config = dict(
    arch='vit',
    model='image classifier',
    dataset='close-ups of made-up surfaces with and without defects',
    train_examples=203450,
    image_size=24,
    crop_scale_min=1,
    horizontal_flip=True,
    targets=['defect'],
    num_classes=9,
    norm='layernorm',
    norm_position='pre',
    activation='gelu_tanh',
    mlp_ratio=6,
    head_dim=64,
    fused_qkv=True,
    bias='all',
    qk_norm=False,
    parallel_block=False,
    inner_norm=False,
    moe='top_k',
    drop_path=0.1,
    num_experts=8,
    moe_every=2,
    expert_mlp_ratio=0.5,
    experts_per_token=2,
    shared_expert=True,
    patch_size=[2, 2],
    layers=8,
    width=256,
    positions='learned',
    pooling='mean',
    label_smoothing=0.1,
    loss='cross_entropy',
    residual_init='none',
    optimizer='normuon',
    muon_scale='original',
    lr=0.037,
    momentum=0.85,
    nesterov=False,
    orthogonalizer='newton_schulz_5',
    adamw_lr_other_params=0.00077,
    steps=10800,
    batch_size=128,
    epochs=6.8,
    lr_schedule='linear',
    final_lr_fraction=0.1,
    warmup_steps=540,
    weight_decay=0.009,
    adamw_weight_decay_other_params=0.01,
)
Rows from block 3 of a small image classifier, named by matrix and row number. Rows with one number within an expert belong to one neuron, the router's apart. Each number is 200 + 40 x the weight over its row's rms, rounded and kept within 0 to 999. All counts start at 0.
After each expert's rows are labels from the 100 images, of 14976, where the router gives the expert most weight on average: "strongest on" is what is common among them. Only what is clearly more common there than usual is listed. The data: close-ups of made-up surfaces with and without defects. In brackets: how many of the 100.
# router: router (model.blocks.3.mlp.router.weight, 8x256, trained with AdamW), inputs 128-191
# up: expert up (model.blocks.3.mlp.up, 8x128x256), inputs 128-191
# down: expert down (model.blocks.3.mlp.down, 8x256x128, transposed), outputs 128-191

# expert 0
router.0,199,180,174,194,100,198,236,173,204,188,182,221,207,219,217,181,201,216,288,169,209,222,213,147,169,196,160,179,214,174,268,234,257,156,256,201,207,208,209,175,136,132,276,203,266,209,226,132,290,93,215,218,250,212,205,179,188,204,166,240,172,179,186,153
up.0,163,221,174,187,275,263,189,261,254,185,123,200,194,208,171,235,173,206,147,191,206,199,276,185,191,214,210,174,257,128,225,203,201,201,160,168,187,204,203,184,279,145,139,242,173,227,207,256,239,131,148,162,125,131,250,241,184,225,324,167,274,234,156,276
down.0,224,222,144,235,254,150,269,85,176,187,243,193,221,211,179,231,208,193,247,195,190,180,221,226,156,252,190,193,159,219,188,226,240,136,226,205,191,198,194,160,191,241,287,188,229,149,209,110,147,203,209,249,248,129,196,165,171,208,196,260,144,230,175,233
up.1,151,144,216,194,214,220,227,191,197,152,150,206,201,156,117,237,167,233,276,240,204,164,194,193,199,237,154,180,251,224,210,177,205,196,205,200,197,261,290,236,205,256,191,217,166,252,232,167,219,230,276,211,229,239,266,195,201,220,214,233,196,204,227,190
down.1,197,256,218,211,152,192,202,203,256,221,262,176,193,207,200,192,307,113,214,240,141,167,220,113,204,161,217,225,201,192,202,195,178,154,231,278,241,171,115,219,143,186,211,166,194,171,176,168,133,177,142,171,178,230,241,176,182,220,265,191,238,170,241,213
strongest on: brushed metal (67); scratch (50)

# expert 1
router.1,181,243,262,176,189,161,193,217,214,172,201,192,211,181,253,221,201,225,267,223,168,178,227,119,231,121,277,144,151,131,252,166,208,229,239,221,164,277,236,196,166,234,341,119,192,219,215,114,178,104,163,139,239,219,230,201,169,202,118,238,181,161,136,211
up.0,189,141,278,183,214,119,195,197,198,240,188,130,199,265,191,172,178,239,228,234,175,278,180,204,219,235,194,246,205,195,199,164,216,265,186,160,139,235,257,197,164,300,185,244,144,176,155,178,170,121,204,196,222,134,240,195,218,206,223,243,263,211,102,276
down.0,152,255,180,218,238,261,185,163,244,229,140,127,103,273,176,254,179,172,190,177,187,211,248,160,186,123,85,235,167,172,166,160,288,284,174,228,177,190,174,206,247,221,226,175,117,197,166,171,135,148,252,186,219,206,232,187,223,189,234,210,211,182,214,194
up.1,230,140,169,148,169,161,219,200,169,160,216,107,210,209,158,142,224,211,226,169,145,222,225,258,202,238,214,203,253,252,258,229,210,196,191,200,200,239,174,206,190,249,122,239,158,220,227,211,207,225,216,207,161,152,255,179,178,134,166,244,239,173,216,310
down.1,197,211,190,175,180,106,218,111,231,178,221,173,169,215,238,196,213,249,182,187,171,189,178,235,238,206,177,192,183,220,207,211,237,177,259,220,240,161,211,181,135,204,236,288,179,157,229,202,280,170,196,204,127,141,240,270,290,137,258,181,70,201,174,163
strongest on: leather (65); no defect (53); defect: none (53); smear (42)

# expert 7
router.7,209,213,193,204,167,197,190,201,190,142,194,242,256,170,223,232,205,193,244,221,276,214,201,172,226,178,148,116,169,145,217,238,132,220,160,153,185,240,239,157,133,218,269,112,194,173,202,88,164,184,236,246,185,223,242,178,197,240,185,173,175,191,188,191
up.0,246,202,155,257,149,254,187,232,138,245,147,191,232,175,232,254,177,239,256,276,166,224,225,236,164,239,220,163,159,275,207,145,217,216,173,199,164,185,111,203,141,235,123,107,242,212,159,168,130,232,274,146,189,165,237,204,232,263,193,174,204,215,229,221
down.0,171,174,200,251,133,158,226,126,144,232,264,258,237,217,250,217,192,196,229,152,191,248,254,104,186,186,213,223,203,198,119,164,203,174,214,167,295,176,217,186,205,183,221,202,212,163,150,180,202,204,129,251,181,168,151,176,163,296,220,229,203,204,152,185
up.1,185,229,341,184,215,174,211,180,218,169,220,185,141,167,166,190,173,213,188,162,188,223,143,217,237,239,202,188,179,250,190,180,188,268,213,200,206,159,197,182,175,178,141,135,141,222,254,260,195,263,188,215,201,130,218,148,206,210,216,207,186,213,146,153
down.1,142,202,234,196,221,203,249,171,191,172,172,205,238,213,143,121,151,287,154,169,222,204,181,234,221,238,201,177,200,176,250,195,236,193,225,149,158,233,169,247,154,128,185,220,150,224,169,178,195,227,319,274,201,146,155,222,183,153,165,255,105,265,203,169
strongest on: tiles (32); specks (30)

# expert 3
router.3,167,254,226,196,255,154,257,189,182,168,154,227,220,195,204,189,234,171,223,266,122,132,208,207,212,172,166,164,185,177,213,214,187,170,224,171,207,244,189,240,143,261,330,188,242,186,160,180,139,225,169,159,294,241,288,240,217,185,178,246,244,156,247,191
up.0,150,210,274,257,250,169,213,216,203,185,200,181,245,276,228,293,250,268,159,174,163,229,207,255,228,214,206,220,168,186,208,207,155,218,241,273,234,199,247,233,213,117,220,159,156,279,199,166,231,210,195,196,212,255,196,270,143,154,218,188,202,190,208,191
down.0,113,197,247,163,242,215,184,228,184,220,225,177,171,209,195,218,198,249,181,177,203,233,263,301,249,161,230,191,207,259,213,131,197,282,195,186,246,172,211,197,236,206,203,210,150,124,245,206,186,151,170,186,174,255,208,180,171,183,184,262,201,214,233,108
up.1,201,164,198,152,224,198,115,211,230,175,251,237,173,220,159,190,140,232,248,124,121,204,159,261,165,234,229,232,167,191,184,232,212,226,179,186,184,206,251,190,169,174,140,214,185,223,180,214,146,233,219,188,211,178,244,185,225,216,155,312,153,172,203,218
down.1,176,212,148,256,283,185,235,163,188,224,200,193,228,235,186,191,170,236,114,215,154,182,202,225,170,212,172,171,181,261,151,239,165,262,149,173,201,184,265,145,223,182,212,177,194,223,177,226,225,185,249,224,157,263,204,184,226,208,231,202,180,178,228,209
strongest on: leather (70); hole (50); crack (36)

# expert 2
router.2,193,238,260,200,223,142,153,172,151,173,168,203,93,203,173,221,244,183,221,241,206,257,223,266,284,241,254,274,181,145,174,262,140,182,204,261,311,231,221,265,187,176,209,197,187,198,269,278,208,283,210,162,202,208,263,214,227,202,216,156,178,224,159,224
up.0,137,112,232,200,218,196,219,171,99,193,244,122,144,198,251,208,158,218,192,220,193,235,168,190,163,244,222,197,246,247,222,200,215,132,173,147,191,171,193,204,177,173,190,225,240,193,195,230,236,233,171,172,235,241,215,206,198,210,213,176,105,190,228,226
down.0,228,181,262,245,168,170,248,170,202,272,246,238,179,191,163,220,206,197,186,242,231,142,176,229,247,195,170,225,130,219,164,227,180,154,236,211,174,203,155,230,246,195,276,228,211,179,204,195,183,185,166,123,202,179,256,152,211,184,207,164,168,231,208,213
up.1,170,210,218,202,200,169,149,204,181,221,202,179,167,162,130,205,265,171,186,204,242,188,175,260,179,231,204,186,169,109,233,232,231,126,202,130,230,265,223,195,173,131,203,167,254,163,206,211,249,202,250,137,234,160,230,267,188,195,199,170,189,229,252,154
down.1,200,142,221,135,191,229,219,276,200,254,168,131,207,255,249,143,173,172,153,152,209,155,211,260,200,169,160,181,219,238,157,185,175,125,130,150,286,211,199,236,265,176,235,205,116,173,184,195,166,178,240,206,181,229,138,193,196,238,238,191,225,144,227,240
strongest on: stain (81); tiles (61)

# expert 4
router.4,213,237,222,148,182,146,138,154,238,195,173,224,214,185,145,246,282,185,216,152,204,177,224,217,237,132,194,202,269,155,245,217,259,229,211,161,234,284,163,189,187,136,233,214,250,155,211,150,172,165,148,216,199,237,227,236,166,216,220,157,154,157,234,206
up.0,174,222,205,254,215,191,246,229,163,204,239,255,228,247,246,125,206,209,184,209,234,243,234,189,179,147,123,120,236,194,214,154,222,205,257,219,197,210,182,195,223,257,201,220,227,264,153,201,192,220,195,230,174,229,213,238,201,193,174,186,217,247,162,198
down.0,165,139,180,231,223,143,164,206,175,158,170,212,224,206,204,98,242,219,204,201,228,157,160,175,186,248,160,186,176,210,235,189,228,211,153,197,226,142,182,249,119,204,213,209,240,161,210,166,207,186,182,159,205,188,220,218,217,185,151,258,113,214,198,164
up.1,182,248,186,138,174,187,169,195,217,285,156,218,166,174,167,151,217,251,147,160,183,119,157,178,169,246,200,303,129,160,164,221,200,210,191,225,193,230,174,164,211,113,256,144,221,195,190,172,179,205,178,196,202,190,182,191,217,171,246,183,207,185,209,207
down.1,188,169,217,206,276,133,259,268,294,251,113,163,113,225,242,170,137,244,46,185,174,225,262,197,243,159,231,186,193,186,207,255,178,245,231,271,282,159,230,229,193,212,228,203,97,184,114,165,225,194,182,141,222,229,174,145,246,203,237,175,212,303,98,234
strongest on: crack (40); carpet (36); wire mesh (27)

# expert 6
router.6,231,134,153,216,211,235,214,223,197,245,278,218,227,143,181,178,136,243,92,156,155,204,198,199,141,225,226,199,197,263,169,150,255,264,155,126,170,139,164,169,265,256,122,209,158,216,207,220,176,202,203,254,141,145,123,181,200,222,234,198,203,258,168,260
up.0,264,165,135,165,124,131,149,244,212,161,166,143,190,254,205,184,111,224,149,255,248,284,232,198,264,139,254,230,183,198,277,158,254,162,187,225,189,180,184,235,141,230,196,233,171,147,199,220,224,167,85,184,203,297,158,171,203,186,215,213,212,190,155,204
down.0,194,178,171,255,177,331,178,247,294,197,240,219,216,195,176,199,187,229,192,201,233,233,214,199,201,172,180,149,146,116,176,243,240,158,173,197,240,188,128,186,161,210,263,133,182,288,186,189,279,192,170,172,187,219,212,236,218,242,225,153,222,201,207,182
up.1,208,188,245,160,179,182,198,201,210,289,211,193,232,237,180,208,221,154,237,224,212,216,240,176,231,239,207,212,255,302,191,171,175,172,126,161,176,231,210,167,240,236,164,158,218,208,230,160,178,189,159,222,206,201,207,231,186,121,196,214,197,135,170,170
down.1,261,206,122,186,205,203,160,172,252,186,252,173,123,266,233,159,147,293,212,201,201,167,196,233,217,166,163,213,213,211,168,213,176,213,138,217,247,174,213,186,230,244,218,219,195,171,185,182,229,181,244,188,223,138,185,183,211,190,193,165,230,176,281,215
strongest on: bright spot (100); leather (46)

# expert 5
router.5,204,260,232,148,195,195,230,196,234,142,154,211,204,185,253,233,201,178,314,257,209,170,219,219,205,168,161,194,204,157,276,207,148,218,224,194,233,232,191,223,117,134,264,135,231,181,207,143,197,135,152,245,238,216,220,201,180,245,152,226,154,179,195,222
up.0,184,174,179,130,206,160,269,174,194,182,225,213,213,248,178,240,256,256,234,117,235,245,155,174,169,171,166,213,263,250,179,146,260,220,114,186,183,175,185,176,235,234,252,242,210,249,165,241,273,196,226,277,139,271,117,194,254,230,189,107,242,170,168,212
down.0,277,216,126,208,165,168,165,202,230,289,256,161,168,223,164,227,169,244,245,206,243,121,204,148,209,133,177,210,232,321,189,204,197,238,176,179,100,178,235,195,228,208,172,226,146,190,112,190,237,266,185,206,231,177,153,272,226,172,207,157,246,221,218,276
up.1,142,184,213,306,218,202,197,305,302,276,183,221,239,241,270,140,208,179,149,234,230,188,236,198,226,201,166,191,197,222,156,213,159,200,143,210,125,211,170,235,213,247,195,149,227,159,163,181,200,192,175,90,214,197,200,181,181,156,184,229,152,162,245,318
down.1,227,221,187,181,200,231,196,172,249,294,213,160,217,226,259,187,202,282,182,163,157,232,214,112,196,256,226,251,270,256,175,276,147,225,239,199,233,200,304,158,146,203,235,226,227,203,219,139,160,204,232,230,184,171,238,232,324,268,115,157,199,262,202,212
strongest on: dent (100); wood (49); leather (34)